From a checkpoint of a small image captioner.
Model: 4.61M parameters, encoder arch vit, encoder patch size [8, 8], encoder width 192, decoder width 128, decoder layers 6, decoder norm rmsnorm.
Data: 97500 training examples, 10.2 epochs.
Rows from block 2 of the image encoder of a small image captioner, named by matrix and row number. Rows with one number belong to one neuron. Each number is 200 + 30 x the weight over its row's rms, rounded and kept within 0 to 999. All counts start at 0.
After each neuron's rows are labels from the 100 images, of 14976, where the neuron reaches its highest value: "strongest on" is what is common among them. Only what is clearly more common there than usual is listed. The data: made-up ball-and-stick molecule models. In brackets: how many of the 100.
# fc1: MLP up (encoder.blocks.2.mlp.fc1.weight, 384x192), inputs 128-191
# fc2: MLP down (encoder.blocks.2.mlp.fc2.weight, 192x384, transposed), outputs 128-191

fc1.242,174,175,217,184,206,210,200,169,228,195,152,184,153,180,182,214,160,161,237,173,210,219,181,202,158,214,162,215,201,154,219,201,216,199,243,162,223,215,200,210,203,213,190,173,214,219,221,210,171,127,218,220,174,196,276,229,217,215,176,217,208,193,241,147
fc2.242,192,167,212,151,150,204,263,203,210,193,288,172,219,198,232,177,230,215,195,185,208,190,241,184,220,140,183,192,170,286,236,180,223,192,173,181,192,166,237,148,224,177,227,200,217,210,173,206,212,204,173,148,201,182,232,210,197,168,252,189,213,204,173,197
strongest on: small balls on sticks (83)

fc1.350,247,230,228,227,197,174,217,219,184,165,247,180,205,151,198,220,178,177,213,179,184,258,190,214,195,186,187,164,138,169,205,213,214,173,155,168,156,201,203,185,242,254,175,177,169,180,197,212,229,200,203,197,168,197,145,171,194,155,210,186,203,213,208,131
fc2.350,193,224,225,256,218,240,216,210,210,184,205,234,206,220,203,183,176,225,172,217,178,171,164,184,209,211,207,175,176,195,219,225,153,225,173,176,242,184,149,217,250,159,204,255,188,172,187,188,229,211,220,176,203,173,212,184,170,235,188,265,169,198,204,198
strongest on: dark backdrop (100)

fc1.63,229,270,233,219,221,230,183,178,228,188,155,225,174,193,189,217,214,152,215,233,173,178,182,206,166,187,171,208,184,208,224,245,142,222,217,230,199,170,256,237,171,170,228,191,178,207,196,219,183,125,197,212,185,184,192,199,246,212,130,173,198,181,267,177
fc2.63,173,207,227,134,194,188,257,192,214,196,240,174,186,157,206,197,167,247,234,172,235,190,217,200,228,190,176,194,200,199,191,119,225,166,177,205,204,208,191,134,210,218,173,221,201,175,192,165,218,183,173,197,203,226,176,234,197,109,197,224,220,222,185,230
strongest on: small balls on sticks (85); balls: twelve (33)

fc1.139,154,207,172,203,234,174,193,204,199,188,216,168,216,228,188,174,153,179,201,261,291,217,201,220,198,195,204,177,222,239,209,251,183,255,198,197,231,210,225,160,222,198,188,174,196,217,235,164,245,184,153,190,229,260,198,206,216,230,230,196,231,187,208,245
fc2.139,172,261,175,224,199,185,214,225,125,202,177,142,180,193,188,225,175,175,202,260,217,156,176,182,191,221,241,239,174,160,195,198,179,220,224,197,238,184,182,159,216,225,172,224,185,224,230,261,191,193,233,235,244,187,177,227,197,180,191,156,215,169,189,155
strongest on: orange ball (67)

fc1.125,253,227,163,196,201,244,178,196,207,137,167,199,192,203,189,144,212,179,241,183,215,191,161,171,203,160,218,189,209,192,205,202,160,220,171,170,217,169,165,232,184,209,285,163,209,136,230,203,219,206,221,229,217,221,183,191,238,173,198,192,191,180,212,183
fc2.125,194,185,157,218,180,216,146,212,202,194,181,199,213,172,178,203,197,199,194,181,223,168,210,210,151,259,195,186,184,199,98,227,230,226,197,153,170,157,176,180,178,184,174,225,191,202,205,222,158,194,146,148,209,185,208,240,225,202,176,231,135,217,194,216
strongest on: dark backdrop (85); green ball (74); small balls on sticks (61)

fc1.362,221,200,148,281,178,176,177,222,214,201,229,156,166,194,226,166,206,181,270,188,237,216,227,196,273,153,211,237,154,218,169,179,228,208,200,181,235,241,196,225,239,168,205,196,171,186,179,213,206,173,194,190,198,214,142,191,189,173,213,181,180,211,182,182
fc2.362,156,183,223,177,181,181,183,210,160,210,238,243,255,175,253,204,134,139,211,140,146,218,180,217,197,230,211,227,224,200,229,203,234,197,191,225,246,210,204,220,214,240,160,177,215,215,226,241,262,172,177,204,246,262,191,200,157,211,194,196,246,201,192,225
strongest on: dark backdrop (100); small balls on sticks (92)

fc1.285,210,206,166,127,216,182,216,191,245,182,215,236,174,201,161,205,161,165,246,197,183,243,200,216,169,178,197,181,226,187,194,201,205,216,177,204,238,182,279,244,205,221,197,171,187,195,220,196,202,194,203,168,212,154,244,272,205,203,237,192,236,166,245,188
fc2.285,246,206,186,264,154,183,231,165,163,231,181,187,263,157,217,219,221,194,267,152,195,231,225,246,218,167,209,211,212,293,226,194,242,155,164,189,172,215,162,168,235,188,209,195,196,270,275,177,218,211,206,174,224,211,228,161,224,190,189,174,201,221,165,164
strongest on: orange ball (67)

fc1.236,194,136,223,199,183,202,183,175,203,210,225,242,207,189,225,196,167,203,217,257,193,228,219,173,245,173,186,166,181,218,208,271,199,178,213,184,265,168,219,172,188,201,196,170,265,245,217,201,149,205,164,250,216,191,201,189,207,224,255,186,207,160,235,147
fc2.236,173,174,179,200,264,210,186,208,165,184,164,212,234,245,159,243,226,179,213,161,220,195,181,230,180,221,182,206,248,241,129,165,198,189,211,181,164,198,199,218,180,197,237,183,179,185,156,212,202,177,201,195,207,171,164,172,230,296,172,233,178,200,174,174
strongest on: purple ball (64)

fc1.34,189,194,253,214,206,215,193,181,225,217,233,128,174,255,209,221,230,197,170,197,170,191,188,212,227,178,227,171,234,238,109,155,215,188,206,203,222,194,205,200,158,181,234,217,177,218,167,221,210,196,201,129,258,236,226,250,211,177,211,203,248,185,202,220
fc2.34,254,177,180,247,218,252,215,198,173,227,179,176,222,193,244,169,188,199,193,223,248,202,235,147,149,213,167,236,196,202,213,210,185,158,191,210,188,225,183,207,205,154,202,190,231,234,235,245,248,146,230,178,217,127,216,181,179,176,172,192,248,189,203,136
strongest on: dark backdrop (100); balls and sticks (75)

fc1.259,169,209,117,249,157,156,231,188,215,178,194,215,226,228,177,262,164,169,234,197,202,226,194,169,212,192,212,235,177,219,207,250,139,200,219,195,285,199,239,240,185,177,211,198,201,232,217,263,213,231,171,183,202,199,237,209,148,181,174,185,206,160,271,219
fc2.259,161,254,219,185,252,183,178,222,191,204,164,198,249,182,192,192,226,212,243,193,208,126,257,215,191,197,200,221,205,187,207,192,201,228,187,218,190,167,251,240,195,206,229,180,224,255,252,174,247,184,175,168,206,149,222,202,222,218,173,210,174,183,208,178
strongest on: orange ball (56)

fc1.273,246,194,265,222,172,250,186,170,235,177,193,191,261,184,254,236,204,222,200,206,204,154,235,223,189,191,198,197,214,189,143,223,209,195,191,179,236,219,168,212,205,246,216,224,173,224,229,195,199,225,192,170,194,214,253,220,115,170,149,254,223,195,172,159
fc2.273,208,188,217,219,225,224,226,188,201,237,210,186,174,264,131,176,180,156,173,187,224,250,193,197,127,207,209,209,182,215,192,153,225,161,175,157,172,237,211,211,180,187,196,173,189,186,212,234,184,173,247,205,149,171,177,210,188,199,224,184,193,160,206,170
strongest on: dark backdrop (97)

fc1.147,163,173,145,171,210,209,193,172,223,165,266,229,204,201,141,223,213,177,131,191,145,219,178,205,209,211,204,196,147,207,197,186,209,173,174,189,213,198,230,241,200,212,180,217,213,213,189,194,113,245,254,186,255,198,177,161,153,173,230,231,236,157,212,228
fc2.147,241,170,218,199,185,227,204,202,190,232,195,212,202,133,230,169,183,130,195,204,176,172,206,223,196,217,186,178,215,198,190,203,227,200,240,284,179,219,252,244,214,178,217,193,153,228,204,137,202,178,231,182,183,124,180,113,221,258,238,202,203,160,213,184
strongest on: purple ball (100)

fc1.352,178,188,137,217,183,213,183,212,176,145,193,183,177,193,146,209,203,185,194,220,178,210,204,174,216,217,173,179,182,158,234,237,232,218,152,191,234,211,165,251,166,214,182,203,192,175,228,188,269,184,183,220,246,250,159,216,200,217,168,251,222,205,205,223
fc2.352,190,196,189,207,186,212,178,137,191,213,208,188,205,172,194,156,200,210,183,205,192,186,195,196,203,183,212,208,202,215,174,225,203,192,216,124,147,244,176,208,241,146,199,235,235,208,176,225,188,238,170,236,186,194,281,208,230,148,180,157,233,177,239,184
strongest on: yellow ball (81); space-filling (65)

fc1.284,177,215,161,225,201,151,241,213,156,212,137,181,212,175,202,212,203,201,210,202,211,174,165,217,161,228,179,146,227,158,239,228,200,258,169,214,231,221,180,184,198,168,189,189,204,250,259,204,169,201,181,172,195,189,158,229,184,233,171,235,235,205,231,200
fc2.284,196,188,186,189,215,181,160,186,175,215,272,222,187,188,210,253,198,204,149,254,214,181,190,126,206,202,220,217,204,181,227,228,181,168,248,139,187,186,207,198,228,230,224,221,205,181,213,209,219,206,197,189,161,250,168,144,195,216,233,191,213,183,234,180
strongest on: dark backdrop (84)

fc1.293,173,220,178,207,136,218,209,193,168,157,212,202,211,202,167,234,197,176,226,215,198,133,161,165,210,192,218,164,276,227,264,176,161,258,232,135,222,167,217,181,218,210,160,181,176,239,229,191,186,228,173,210,271,263,180,253,234,211,205,227,152,212,210,199
fc2.293,195,217,210,193,190,179,231,198,113,205,161,175,191,204,266,188,188,203,208,192,193,219,146,237,166,219,185,124,184,186,200,220,198,250,187,167,200,161,215,218,203,198,274,200,199,235,158,247,200,220,148,220,169,168,191,168,174,170,217,169,241,173,185,190
strongest on: blue ball (100); space-filling (94)

fc1.12,197,202,201,202,194,178,242,220,246,228,232,223,184,172,166,177,160,166,175,200,163,190,199,124,164,208,143,160,218,133,238,171,217,204,192,216,205,182,204,207,202,202,226,158,169,139,225,198,178,170,229,135,171,197,206,230,207,205,228,192,188,166,224,166
fc2.12,187,192,224,227,239,217,189,202,161,245,213,201,206,208,181,186,199,173,253,176,178,202,213,208,222,208,200,234,179,180,205,223,209,182,225,224,228,234,166,243,170,228,188,234,208,188,209,154,118,221,239,226,143,163,231,147,215,202,160,199,163,234,174,140
strongest on: purple ball (98)

fc1.10,197,222,172,162,212,205,276,189,207,212,171,197,185,156,170,215,221,167,157,165,172,215,196,175,188,255,212,229,235,210,290,248,205,192,172,195,203,217,190,168,195,186,165,142,201,229,233,205,151,262,207,173,192,168,185,195,196,188,177,233,243,175,196,204
fc2.10,189,187,207,188,210,229,182,188,119,204,228,213,224,189,225,165,221,171,237,204,225,256,182,210,160,151,221,190,176,192,225,180,228,212,176,237,217,209,265,186,229,212,229,142,191,205,269,176,198,151,152,205,196,167,229,131,182,226,256,190,225,212,181,192
strongest on: purple ball (71)

fc1.23,200,192,212,196,170,203,196,160,216,232,226,201,224,193,145,250,202,178,175,230,275,188,171,230,244,169,215,187,173,189,198,204,184,214,218,236,204,232,160,121,239,151,226,225,194,264,217,247,239,178,159,210,235,183,189,150,220,229,199,167,174,196,188,191
fc2.23,184,221,195,202,210,187,181,226,172,146,182,176,222,219,185,133,165,194,161,207,242,215,201,153,187,211,170,272,172,238,225,217,176,194,199,249,250,208,210,159,233,221,182,178,191,210,233,223,214,162,200,227,173,179,202,217,177,183,191,192,241,232,204,177
strongest on: yellow ball (68)

fc1.149,192,252,159,254,226,185,235,171,180,201,176,182,196,220,182,199,176,147,129,237,223,224,218,195,185,212,166,182,216,157,220,161,202,198,259,213,153,212,139,235,241,172,178,183,191,150,210,205,149,222,199,162,248,229,244,241,301,212,185,243,167,224,202,181
fc2.149,196,247,207,228,243,206,170,229,192,182,169,237,210,218,144,172,196,213,234,248,206,205,198,192,203,231,193,184,187,252,212,159,212,186,231,196,139,212,212,203,169,186,175,214,270,223,247,209,169,201,188,185,219,228,138,187,175,195,257,167,210,254,176,226
strongest on: purple ball (64)

fc1.8,242,194,215,194,191,168,246,233,196,170,246,217,187,187,165,212,248,190,217,239,189,157,198,230,217,217,159,193,174,177,206,160,213,192,140,206,213,198,236,188,178,196,177,170,211,247,213,222,149,182,208,276,212,265,203,179,206,198,234,203,166,179,153,179
fc2.8,183,201,186,161,163,200,209,170,180,213,149,233,174,221,251,247,239,222,168,201,165,225,173,195,174,211,197,241,205,172,182,200,200,236,279,149,216,246,186,196,246,237,185,238,192,228,205,117,191,218,201,194,169,225,184,213,198,169,203,251,228,202,227,191
strongest on: blue ball (99)

fc1.129,230,205,124,227,237,176,189,214,217,223,210,163,176,203,215,161,219,185,227,207,185,212,205,213,148,176,238,216,225,180,190,185,142,100,242,208,252,147,212,259,229,234,202,162,172,182,215,221,188,214,161,195,232,211,218,203,185,217,152,202,243,220,203,237
fc2.129,176,194,157,205,215,234,227,184,188,237,171,189,233,126,199,153,204,188,205,166,226,253,176,210,249,134,182,266,222,218,216,201,160,206,148,180,163,148,217,197,231,154,174,154,235,232,179,175,157,191,184,239,202,217,187,183,166,232,204,177,168,205,244,232
strongest on: small balls on sticks (66)

fc1.226,219,197,179,183,219,182,238,191,197,218,200,204,190,252,207,197,200,204,157,178,172,231,197,227,160,176,145,185,166,171,222,200,196,192,221,172,212,231,160,195,254,227,163,208,231,159,158,188,195,182,243,235,178,254,210,212,271,179,216,242,223,183,195,156
fc2.226,191,202,175,267,192,236,189,219,194,224,277,234,167,147,185,208,157,227,221,270,204,185,163,190,201,219,218,179,140,160,211,198,224,197,202,171,216,149,240,180,199,209,229,236,217,213,202,263,214,214,155,218,198,216,170,176,214,180,175,174,260,202,207,224
strongest on: blue ball (100); space-filling (72)